python train.py --image_size=40 --encoder_norm="layernorm" --encoder_mlp_ratio=6
Rows from block 7 of the image encoder of a small encoder-decoder image transcriber, named by matrix and row number. Rows with one number belong to one neuron. Each number is 128 + 32 x the weight over its row's rms, rounded and kept within 0 to 255. All counts start at 0. Numbers have three digits each.
After each neuron's rows are labels from the 100 images, of 14976, where the neuron reaches its highest value: "responds to" is what is common among them; "peak on" is the class under the peak. Only what is clearly more common there than usual is listed. The data: seven-segment displays showing three digits. In brackets: how many of the 100.
# fc1: MLP up (encoder.blocks.7.mlp.fc1.weight, 1152x192), inputs 0-95
# fc2: MLP down (encoder.blocks.7.mlp.fc2.weight, 192x1152, transposed), outputs 0-95

fc1.377:175085147114139122098114158106115170111090043152101128051093094145099157093130138096163131150074163131114117101133132168116072151110056156133131160230134105108163119131159144095153105155137121162088137046078142107135076128133130069143060130109132114101129108150138116141146145120122104089
fc2.377:086131027198118170148126115119023123130139169090129032151193152127135098161116143119098115062130123129141163144125166094148150104176199129001098113078144138187096115128152127109137167152133134086139104210135159097140112130103190157177198167139118124097083151116130134084075124156112128150
responds to: the digit 3 (63); third digit: 3 (31); second digit: 3 (29)
peak on: screen (99)

fc1.667:149126125101109091133131122141121122161176143109126126168117152098127074164109158113130100137148170131083164073190167108141153147161097064132169095146094093112157117078186138177107131091119067064138074080141174125111141112179100121115066085134143155095158142128071100159136101155132083107
fc2.667:113135036197189146075115142143066150088132086147138074142184152128119134140147108109135099086121133132147141138111077133134134122183153157015110160123130124135173156124121138078136236182112171154144134134162115139134127131111145118196126174116123141155136111101143159127113101139115110137
responds to: dark on pale (46); white glow (43)
peak on: screen (98)

fc1.701:189171181061098119119099097164192197085107109117142132130111179120121137162156113172126145164126141131082112119127147152103079187107130041146114140176190161136153096095087121131104161146123120117096122092121151118127130139112106167166020165091122153088168085090107125148121128126115129030
fc2.701:095106255148141164109108160103072146120119117150112227117008103143121092121130141110098130107143129119117192143154129116144115136080201169218106126090100123186132134127124119072139030154135168161144126166099145104133113122152189131125207140155156143153093170138120141095098121127165095185
responds to: the digit 2 (72); third digit: 2 (44); first digit: 2 (26)
peak on: screen (95)

fc1.78:170090129128066100141145081160101148148126098116102112121151119136120120088186096120127130075085158099126126106123140172159042150186185056127123162211105155160113136124106120145100146132103074130100109057099134127126130121106117120181057124166120149066138069104097135111197097131049143066
fc2.78:140177137135176083123135134157130129099140135151202167189093157079125129130053147133138108175187131139129179149063109132097211120053091170116139101051164094104117167102128096146140177113100120093136122207157091110124141123142142105139161113125161131157149204094111135172052095136207106195
responds to: third digit: 2 (26); third digit: 6 (25)
peak on: screen (100)

fc1.598:109174150092151102139110159115144121082101128166191141159118125109114100170075187179146127131100117144082214141121125098133179148107102186110120086115161137162127143132143074113155126124127166149201130184155144133147077164164120065131163143071149101143118164144072152090114137115166083122
fc2.598:120087068195100151147131087113116125174137139062053029149186163128141114125159117096088145102146086099151100178172165127133110112178181090115122138121131156103081106181109116159117141157065083139097141104094155130124189098090121166138159118169094135104099081130128145115131082139102168110
responds to: third digit: 8 (28)
peak on: screen (86)

fc1.286:127173122114097143152130111159149127196156148083108136119122116101153103157116190100144099151075138141113139088186170148097145155141061117134170099094154142138183116106157124131100126044189099095099105124111166091064172098132131141097127091140141133111101156160108086150109171086136108109
fc2.286:117099063176191125065105136118069163093114042159146110126184131127089151147135089106136105116162146116129143115114089116130140148159185126016148165123089089134138140095131099102150207144099161136151107117149108118174127138154127134149123142113155173152165149123175165165119118154111116136
responds to: third digit: 4 (31); first digit: 1 (27)
peak on: screen (100)

fc1.221:162178117115090135098125104180135123110174122084149123093154154106132099111109166143157078129087142189132128070118185115110117109119111140118165069141138140160175170111197116120096130115173135127139104097166183148122129102093168122106160107118164106054115129165052072129127171101158098095
fc2.221:136120001205184151101127131125062172112120072143123033133210132145119116153132086117117096111157125099123164100127109114111136151197169128000132149143105100130134117097131119091143229141125134115128098116125095109152122131149125115159112149128140171146157142089154144171118118164120142125
responds to: first digit: 1 (30)
peak on: screen (100)

fc1.195:150163115119121136090117148142155143109147102153179145089129165104126070119080153163168075123077133134064189123129194101076109163129095167152161115150161161164159200105189107136034127104159152157160096121121162142082135109147160083119116095112164122079140158181064122130152178081133077131
fc2.195:142115000218186159123123135117043164119113103134109012126208134153123104137127088112100107108154121100136156130128101112127128147192181126000114150137109108120126111116113143069139231183109140121118119128129093119137122129147117124174123155134119153148152131079148152150127106166117157139
responds to: first digit: 1 (27)
peak on: screen (100)

fc1.664:168167141138073099151132117153128161174200150075120107111150170066121070156126163098112124126125113140085161071175173121104164151132139068121195087168122131115131126121171122158068112074135107064113104080117148119080189124153121114130096078132118108102139138133071086166128121111122105119
fc2.664:117134032201190127075125141135071149090122066159139076150200135128112136147136096112138092104137141122134165118118074124124136136185151151002122158130112114141160144109119127087139237167113154144144121123154101121158114142128138110179117159116131175151156132106159155147119102152118118135
responds to: white glow (41); third digit: 7 (26)
peak on: screen (98)

fc1.110:155167149119118095135089076148168183105146044080123155079102127140084129110142128125160160119082107096139115073152150120151121174101114065131130139197147147098091128157125140105109136151096124120146164097095177172115129125137117075134073108157104074060148100081108147144147169115107123012
fc2.110:109134066173110139106100178116056115112144144126118084164195127109139056131096162143097103118135123137138206172152150104128143141155170188068122069072126135190092138138157103109162143137135159129146101217133141111108100091141205139166236157122163145135088157149112136103074115124161115190
responds to: the digit 2 (54); third digit: 2 (32)
peak on: screen (93)

fc1.121:166163128102105106112134159182124132138153124087138127095114162120129094118099153168157077142100133155128159103139177138131130099145047125104171102129120160127137157119185138125071130079203079124178084099123179126086123116106174100113137101123151125070097145153054099139127174079138114068
fc2.121:117122014206190136100126125121067161110109075147134056142202134142114120159134071114114107111161125093120166105129091118114141158190170132000125156144105096130146115100117123101149233149110138120129118123132088107169123133150117119163112144122135172151162142092166152163121104167122131129
responds to: first digit: 1 (27)
peak on: screen (100)

fc1.330:142165114142104107098112128147140135122190127104141121084146156112147089149096195177136056173099134182135137089146188107122128122136104133125172065113160141143153164129203099125103141079185122102151065123129189133121122103117149124118124094122175106082117131156058089119128166092155097106
fc2.330:138118000203177153096125126126063175114124073137121032133217136142124122151135086112119091107150123103127166097130113115111136149199167128000130152145107103137133118096132115094144229140127129113124091113125102110154125134140130115159108154131138171140154133088154143170118119169120144121
responds to: the digit 1 (55); first digit: 1 (30)
peak on: screen (100)

fc1.705:126169158109169129087108182170133087097144131185158157118117129094089089135028143175110132136121131147082188146101095148141120139091099185094136074093182128119148174145134111135128132109136135163210148168132078161134135081144145069134169070139198106157111170141099170136127117101183055133
fc2.705:115089189143091131163139062085143124162144155045074164171093176130145130141190148095097134134157093082121087133176164127140127147145175051203129168120075139150116069156121117164118077150045092115068117116114174089121163135110119180134126151134077133106124074107139136115126070133102144101
responds to: amber glow (38)
peak on: screen (80)

fc1.217:125107119128119131096125144099122173159131146123062124085134109177133173150161101105100129103068157191144100127120112094143070052146144107111121179173112153162116147146131153094092127143123141206187119079082142149150041149096137129138075151117139157097124121138098134129179136108076165069
fc2.217:132157174079053122147141106114079114155125180109205162176077094106150093085097144121112111118165069110121133135172157142102157179095098144153148077104178101091138098123138112151143178074135130119077101176092087125102169079136104154124173093158157137186126129121171117096075104132220123207
responds to: green glow (40)
peak on: screen (91)

fc1.442:093159113153139154176128119117092135151115186086181114185128139111116105200074114135119105096168124109115111123129131140122188161080113194106125101044179126117133112140150113123116157118119151082177134195165106157135156144097148162168221162152150092118104185100174136127082120142178097141
fc2.442:142110059147137103087137156120155126105122080141069084098221120149118147076179126145132128172098146139130146128129114120136074139217130097048133140197073155129118146134111126103116106153114121168128127081081145104105077142172126055101074099119118183150183086132070116166165129114073170100
responds to: first digit: 2 (26)
peak on: screen (81)

fc1.236:162165152125165096089132167104144076092105077170173143134128144086102089116128121174156111097106154135082194168132085112128121140118085219147129097181167137110143181126139128141109099159096140147196136156172170125094093102186147091122161101124169128176131145183047152124115123082144062143
fc2.236:112127157152147139167149079105132104148163177073065160177081158109154113125142109128060138151182058106154140154157134077113138141130188080223121134128101150124069117174135107144147089144073101097101134128119127102124151128101126152151132130161088146123131074089127138103079089150112205090
responds to: amber glow (37); second digit: 8 (28)
peak on: screen (72)

fc1.425:144176137112101151155150177168144111177162139104104118128128143084158093149133182088151088131086141152126155104178187135088129093131062131134201065130146157154144143114152132134108119065191121123111079160137157130092134112113167126061148076170140128102093130167072095138107174099145081116
fc2.425:125090071171188135067095124117061165103093037156152113108175119123085147146136081110131111113164148112128147100112085119132137153163182120026150169133096078130131134088124089105155199146107153131143113107129103113180131135157116134142118137119164177150174153124172166172119131157120124135
responds to: the digit 4 (57); blue glow (41); third digit: 4 (31)
peak on: screen (100)

fc1.292:118177145141147129192102170135156108126103136182152136114110153127119099170046132085104091164124157173150170102097127128104176069066098148114138138059125120094116141114127175073131119137140168099177141172206150121147099133138125179137189107098160096074163189156161141113124129116192086203
fc2.292:128112109104065139116126081135114122160127137076093111123167100149136122085200127149137131085091062090099105149175139143142038148194132093160149131185117163146144087161140111139104091104124103181124134082078137165118140082136070087120106096162090155151087029137146114107157132101099175078
responds to: red glow (38); dark on pale (36)
peak on: screen (69)

fc1.99:131142120126109123103092132161157114119177113146178118047117143128140139133112173150146079136068153178125158109144160095116119119144119146108175096123160130138133151113170092141115147114217149137181078095145165102116133120100172138073173060132152104071114162196088100138116183087166109110
fc2.99:149122000204173161105127126143063179118143082122120022142223145141130113152137100118121079104149120100128163108126128109105134145205165125000133143137104112138130122104148116092141230130133129110125081118138108119139126129134129116164109162134134161138145128085149132168115117165114149120
responds to: the digit 4 (57); third digit: 4 (28)
peak on: screen (100)

fc1.163:144175159125125163112140135128129209148114123115114193067128144149134102175111111059154135127104142176166142091180122119137107134143096113145164153176121118080152098110112140102136094132162090158083102045045140103103119142133137143105120099139196157093118151142143121162138142159175126061
fc2.163:105106060186170165136113124101059082126118160136135079151197125118122084154161125124113107069126117140139129141097108081142107071198196172075098164130114126189117140143131128069142172160138179133178144191174145131131085158085159169197120192126086135135132179108137130090102118140136128147
responds to: white glow (36)
peak on: screen (100)

fc1.36:143158122150093124176122062143119140184141151058103142112104171092167108183146123136120119144137076137092172088152166135092136135126100056128195124126093147105115100122163152137085124051110088102096089065090147117097162122132105128139044124155107167089135104108102100162121129100126111110
fc2.36:103131045204190138078127145120066131080127086167148076157191136122111135154143117107138102101139147131136149119125080121127135124178169157010111153117112119132156154121119132080132246175109173156157135125173120130152117145125138139178124156102118158154158146125158147127116090145121103154
responds to: white glow (42); dark on pale (39)
peak on: screen (100)

fc1.728:125157135102111117105150154169141160189150147102122126147109146093164067153130129105122133166120131168101141078177185128108144147111110079138205111140085141133137144107159126177108112084137132051116082111123170104096154097120134108107131087115153136113131153139081082132121182088114104150
fc2.728:107123050215186132074121151129047145083124068157145087137182135126110145145136105101138117103134158114134146127118076131126137146168174136006123160117110109129165141111125137080144235179106163149142121125152108130158121148141127126169121145107124158161160129112174154132125107147111108144
responds to: third digit: 4 (28); first digit: 1 (26)
peak on: screen (100)

fc1.490:174141125131111134151143066159140140154164141102143143163111153105156088177135177135131080136106120134081189071133151145091172145127117091132185094141097133155117094136192120193101113113133057069114094081128142120078139083114104138118094093122140117096114111114054098128156116126125099107
fc2.490:124134017213193141091120156137059146094127076158131055139196136133114128140127104112134104101138135119138147139120070129123124134193159148000118157123111120134166141123111139071137242187102162158138132132142103121131106132135129112182124161121132161162154130101145153149127094141111113145
responds to: white glow (37)
peak on: screen (98)

fc1.240:132147148118102165179154128179130159181126115099131110092123128081153092114094134095128131097091109140098154058186150110123089095117110074137206130093103149121147114085142120125120117072163054109090137061095127089136143109123103172118099063164190153078124141104102087180132144155104085141
fc2.240:090121043181195137081112136101077126072125114144149064152185158134107133166173123122141115098136126115119119131102096111141160141167191147008108159113125104139143156111138138082137214163103178133172140157178135133146127154123140148188140173092093126163142122104161146101118117139127110141
responds to: dark on pale (39)
peak on: screen (92)

fc1.379:097129142112169122138145145102114100105109118181136147114132087131125182107114099135129154095177127106139114151078097116117107155107153159155081153111080140079111139172109140088183100179106154143103165191087094106157012141175123094138136133093089162199154135075179138124136093140158129122
fc2.379:139116027182122179113134119134080221145159108118122028139215152149145104162135138093127085107112169116133155132151163124134123123192144133000127150110124118151107120122115119094098228094156110100115089106142151130124153136081185161151117177160172118095092121101125133147112112165109140136
responds to: amber glow (35)
peak on: screen (84)

fc1.77:122138138165096152112128100128116153162172140091166130088114164092155115171121176129140080122095126183127164081173177132105128146133100121146167115151150105180140089107183070158087143074183131093132073103149194089092177130118152119105135080121153109065122176172076086122130166106187095085
fc2.77:138119000213194158102116154143046154108123073151119027123206130142113120150120089128123097097146128109126149131108085113119130139195176136000126149127106114132141136115127126071136227167117153137150119128139092129140111129148117119170121154126139155158151147092147149160135117143109138132
responds to: blue glow (36); first digit: 1 (31)
peak on: screen (100)

fc1.37:165176127127083152151155133162143140146165108055110159123132120119154104151119157128141088147099142175118164104132165156111141137124088109130190125134148139165150146118179110139100116074175080126138071129113168114073149102108163128108152098131171099084083136174050100141112180108166123086
fc2.37:116113037198187132081118135125056158110108059158141068129204122125107131152129081107120109114159137105131165106129086117117138160186165132000129156142097095125145128090123116102153231150114145126130109115132091118175121142150117121152112144117136184155173147106173152160128117164120130138
responds to: first digit: 1 (30); third digit: 4 (29)
peak on: screen (100)

fc1.434:155125148108078155154122146133146188121123091155136149074113118119143097136115132080072139139136139137089139082161138146145134146122095098137197114154108129128137146122144154103091097089156114087115110038046120026169139087135144143127077127184179143093100145087068089161146107154081102083
fc2.434:108101084220200177093103121107044128098134129140127065136174158135129119130171122117133110077124111129138117147115110094138140113168202171061107157103112106152116157121138136081142211160116186145172142154196129179130138155087162181173148184106102137156107133106168135094110114144155116168
responds to: white glow (37)
peak on: screen (100)

fc1.1:142151121127135079155121101175183076123121109102103124089145123158093140090157097135110142140137119152123090125087102209143084123103086042092139180149097115136086102134125128192098121054106148109119125130046109148111130191139106093081127110121094123101168141123103125134166203140116168064
fc2.1:119119255095136137118129133117104131114119124125121255133000104131132130110143129129127131134145119111129152133113125133119126152029152124255122123135093122140136129134126127110141000143125145148128134139117116118125104127152142111119136145135144139158112126130128126119118118119128118134
responds to: the digit 1 (77); blue glow (51); third digit: 1 (36); second digit: 1 (35)
peak on: screen (86)

fc1.737:151156130121087129143162143178118148155170141077129123111127158098141113165134152105139078134110099174113129098143193151097120121115082110125169122138174155128148110121207094127087126088164086116125051122114170096097109113103175130129114091127146144097112123159063063132126163065145119088
fc2.737:111115031195192135083118129126068165107120061153137054134202129131115126161128072120117096109166127105121168096126096108099141159185174140000135144147102091140146129093131100117146218132128140125147110117132094111177125135147133123146120142123152183145158156112158149164116116160131125126
responds to: blue glow (36); first digit: 1 (31)
peak on: screen (100)

fc1.731:149135115116065092139151089157145147159163155079118111111133157113127104151136146115129118152116124129108156056184175121127133115128125044135202127155121161111107100104164137156098124108128067080129112062132175113143158104143096134125098108143148146090137136105085094145119115130108107088
fc2.731:119137011203196153088117146148064148097126075162134045153201131127113124144124102131128091097139120125131164125116077123117128131195144168000115142128117118136154151117127123088137244167118156153153135131153091137136108126131138108181126168120136163161147135106147151145117101140126112138
responds to: white glow (49)
peak on: screen (97)

fc1.184:168185173144090092141126161120161140089150132131085146078109143089120078103119121136126092180074134138102183088103120120126164116097115094120147093137102127124134175154111119156116088076159065113141110061102149125076092113122127130090113098144155105093164123152066070138114109132153167086
fc2.184:099117151192183126103123166115049122084108113156176164145088128133131117145148114095123138095159136076119151144113092129118142174133192140147123132116075112120188136135120171085147152181107179146140148151151097134139121148168105141197116157112108139194147135098189142112121089131120094164
responds to: blue glow (37)
peak on: screen (99)

fc1.16:159128149119117106122117111206133148156153119082098123066103138101188092144119122128161093121063112166125167096121144106078100139132104113161174065155147147131161121117151126113119125095186071120127070085098159110112117088067130122129093123147147146082107105141067100165141160146134095116
fc2.16:107122032220196147105124160120041126096120092165135057146173133130120121164131110121121122105157128104117133143118077120118133146176190126000123150115101112121157140121121148080127226187098167145156138129141100128134113139161107134177127146113119143173164146101164145132132095131109115150
responds to: blue glow (41)
peak on: screen (100)

fc1.618:159144150156197121065105158122145118086090122169169135165086126100085084142150182211204132145167151161087136146151103115117113126101137184122144124116152135111150165131152066127109133132113156165231150158151095124079124082185163092158150104105127125152107107186090134096101082104141082147
fc2.618:096104113208127158150153086122127104155141152075058069139142163100159135126146107143079126105142073116159114154145141076111134142162191091176102149128106160150056110167115106161148105160057118112115141125117135106144154158084121149118147146145076151090147101086114156115129098157110181087
responds to: amber glow (36); third digit: 8 (26); second digit: 8 (25)
peak on: screen (77)

fc1.763:161156113113072127108134086175130153137167168045116143142102153106171079148117169119141078143076119135119141107141179148092139134133102077124199091119127160137150148108189083147114128076143051090105083123112173114110172106121113120110127117130135127123114128132078071135133165090116106098
fc2.763:113119034203190136080123140120060157100122053166134063132201126127105135151126084114128102115160141117127159101129088109110135146186176133000132154138098099132142136097122109100139229146115148136146110110135105111169116141150132126146120138115143181148166151115164149161122116161122128140
responds to: third digit: 4 (31); first digit: 1 (28)
peak on: screen (100)

fc1.302:144172132114096117149142141150152128152138139054111127143120113099151135152127135110138099138108117157110178092162158140087121157121114013151192063112115157164115077098162122167151099088143056097088085075085126095113114149151098113106083084128144142117119091113101086182109108095131130092
fc2.302:094125089205188127074118162120057140080128084165153125148153145126112127150139121097135117117142140124133140135125083126120142145160169145034116153112097114121170153122124148088142227170095174155150131134169110136150120143144126140178129155095122140174167122112183152118116087145112108162
responds to: white glow (36)
peak on: screen (100)

fc1.583:130117123120105120147134077108095135166117137051113130143124127111100125162212110090116132117117124082120147120170156137143104171131139068113111141228096159118085090143090133128082132169068070129069102096109127107137142104113120115161053194158137123132148097124079140124187089145065143048
fc2.583:151170131159196114088137147151133145097157082149149177192136148084129132115066156159138111163165136139122229169068106111092163125114128187109127099102102139130101186133127066111115152157087123130162123151154098113084103120162167065143142143136165164150158194112078128195091080114155135164
responds to: the digit 2 (62); third digit: 2 (30)
peak on: screen (99)

fc1.191:141146139128093123139123114175101137171160148069104106104118151071164086180130153128143095125102136151086136071146184126099127136123079100126185102138126134114147131116182119149081135095171070087111060085112168133099152120120118100144119110152128131081117149166063057163163145103119107076
fc2.191:111126021202194134082124142123067152095117065161138062145199130132110136146129088111127102108150142110130160112125080119115139149184167141000123152127106106135152133102118123090145245160112154136136118123141101114164120142140131117165121148115134179153163141109166153151120104156123125145
responds to: first digit: 1 (26)
peak on: screen (99)

fc1.344:128112123124078155122134061123117143160120121081107111117163102133139160083183136128096105087094104131118137131181138161163079192178108077110131134211118130143161082134103138176095137132110101207128114068120121173108149116143104072179085142141111175136143038133117095121154121102073143089
fc2.344:118177076146199118124137164140146134086149127183157117142130159122113135152040135124118124175174153173155150135051113104123198086081125182035106127054163108103087194122123108113154168138127148086158142187162116113137125153124174139126174139112162097123140190113114133146065110145197119164
responds to: the digit 2 (62); green glow (49); third digit: 2 (48)
peak on: screen (97)

fc1.165:139158135043134118115193083097164153105161115106138156101120155121105163101145124072125147131118164179114139081164126150133082173106072161154167097204152064086141126093112123118131122145144112129106088047078123034125066150105088115123077091058100166109153086149134112156140154141136132087
fc2.165:080102208198118170122116141154034134137145125100146147146024124162144112162117137117087114054114135121052141145177135124125121124095207106169122111066096136190182131128167142117112095113147141133139104145150162123128148121131187145168168144191169131133059145137134122109103125093127066150
responds to: the digit 3 (56); third digit: 3 (25)
peak on: screen (100)

fc1.445:181110129158162071104068151134146118084144096151156146121123126146110092118070146199161142122105129128103177173114122110128078132099123203138139053133155151133173149140107072131134129131170162162190135139140116153108080101181157062145149082097159142155124169172075134154150116071151062178
fc2.445:126102141147119136178144061093168111156143172062060129160120182117148110143153118123076141149154070101158102165148143084143140130145181074196125157139119142131067101173121108146140079162052102103094140131109146102123160134098112176147132131144084124100143077083130152107103091140098199078
responds to: amber glow (40); third digit: 8 (27)
peak on: screen (81)

fc1.257:159152139118062126166104115113145178109105074110145163154105185163102123127166115105142121158074164089135185126152100130150149179149109100134150164201132116097104125111135122121092147153072079083145113095104155121080142137144042078146035145101101108091162081076104168162189117115078161029
fc2.257:116161136186133181111109176114075167107122107156140154146134101120130080147065143093109100086134133132110191140131136127117128108126175193102104109074128120201131135126123113057154131161162136130142119226107135081140088113133224127162229178155167146121076186127127141116072115137149086171
responds to: third digit: 2 (32)
peak on: screen (89)

fc1.766:143126101111095139083102146151163140141150116136139120041136143122125129100104154153168081150077144198154119062138148091137183106097128170119156111128144148170168152096178104155133113092194181137173097114108192112156103136089162123061164099109176114030105120184073072101130216107159113070
fc2.766:139117000205183164102127131140046172116132083131124021137207130137135111151131097123109085106163116094120160116123125110099135153196166126000135133130101112120127131105145113094140229138139135114128088115138090126134132123151110114154121151131138166153152139095160130167113116159125152135
responds to: the digit 4 (56); third digit: 4 (27)
peak on: screen (100)

fc1.378:161098113123104178138155166089103132159085108162055150058150154144121136110126130099150117093098166168199089120152149115153056073147167146143121179157085103120095152133138141067120131142170150142140126085130109109138080117087157149145153135123146142064151156140113119127168164181050164071
fc2.378:119134181100101119119135107129119123097135163096161145167041078145161141148136120148153100091132101098029090157126151151112152187123123107132145103061179119165199120128126125196128115053160141159122129165102125146114168096123124070127193070162135115162020083136156086097083151106193072128
responds to: the digit 3 (65); dark on pale (50); first digit: 3 (30)
peak on: screen (98)

fc1.541:152181130095054118138112148100146181125144120138159159054114160110156090137145137044127137140150136120141114025146158121119146116095156114088176140188102135119094108134143090098097080139138138115113075069083200090131100083100119138155119115112131132054178119111078112099102119159131127065
fc2.541:124095041238191188107111147144000123121121111156121007144176114124122096153148130139109109080155100111112154153105093121115122127181175168024112130125113131134133151136123121090127205192117151162168134135146083179115113115140134129170134171121137140194115166110139132132152102110152114151
responds to: blue glow (50)
peak on: screen (100)

fc1.109:150152151135157095110093145138129109100109117190173170099102142105130093128061144155144089126165137165101169208128080142117100103115125179104152064128140161105161208163127093106107135150122172107208132161145099137110087078156119058156206088130190117145128118171064127124124125138136050165
fc2.109:108068187164127149169142073099166103166143168061069174163087163143142130169163131111083143164163087090121094160140140102127142133125178046219119172096075135169101082156128112156132072139061109093093124131134149107124175153109108180115122124147093126114134093078154148113114095135095165089
responds to: third digit: 8 (26)
peak on: screen (85)

fc1.537:144167119130124107103128117145145148132170141088182102068140153132145110139101175127155100132086149161124142052135187101117103148139072148120173077148189148164135156109200120158101133115186121117142117082113174112132151109118132131099135085126169098057135153178072087132125184117181070094
fc2.537:145124000207187159104123142138058168108130075144119021131218133147119111150128092125122088100149125106121164116118108113109130139202172135000130140138104113134134132114134118082136228150128138126143105121135100121138115126146127114167116154130136161150151142091142137164126114151117143122
responds to: the digit 1 (57); first digit: 1 (31)
peak on: screen (100)

fc1.315:122132132117113114144158131155122151190129149130141148123118122129145107165113106087140136084176124172075141073182131125137092106116074071125161093151084129154142092121138102172110126089170067088108105054082177126151178089188116158112078051167142113111175167126122106140146114158117059117
fc2.315:098125120153202155081109134109085149052127107147124120132156170125106120163183119119146113105116141135158115117100107108147174148151192154074105170105140098124119157104147138068154184161116192111163136169181140140158128155106159159179158189061100123130150110100153150091108131170134117135
responds to: the digit 3 (54); third digit: 3 (25)
peak on: lit segment (42)

fc1.405:163111143096162135094079153170188120060131148157130159161112129138110080134077168165163116128101158161095133195077120169126036121101120217142151097148121119118161178145141112074162137158103173128187119152123084159061108103130112091169160098130166129178135117156107140145140109063176096140
fc2.405:099130167238112154168138082105088111171124162080046134134075161111137118130140125137084138138137094115133132130204144076111139156135212049222118142109079143129047093150127102153125107153074108106113131108107148096126164148113118174141139153141102139086137085090108148117132104139105193118
responds to: amber glow (35); third digit: 8 (26)
peak on: screen (78)

fc1.565:124122143152109138131134110128134173153153112108123126106102172063107097177126135109131105125118149142074145059193179108117137140097125058120193132167117145131109070132165134156073149090136075074134071048149158107164161144149138129114091109157133137096129148121087103120137149188130094089
fc2.565:115136016197192148084114146141064144085133087150138052149192145131113126149141108132136098093134127121132143132106076128125139134184155159000122147118126117132162158118125132087130236171112162156160135140162107143129119128123138119191130170109126140166139123102142152134116106130125110134
responds to: dark on pale (52); white glow (38)
peak on: screen (99)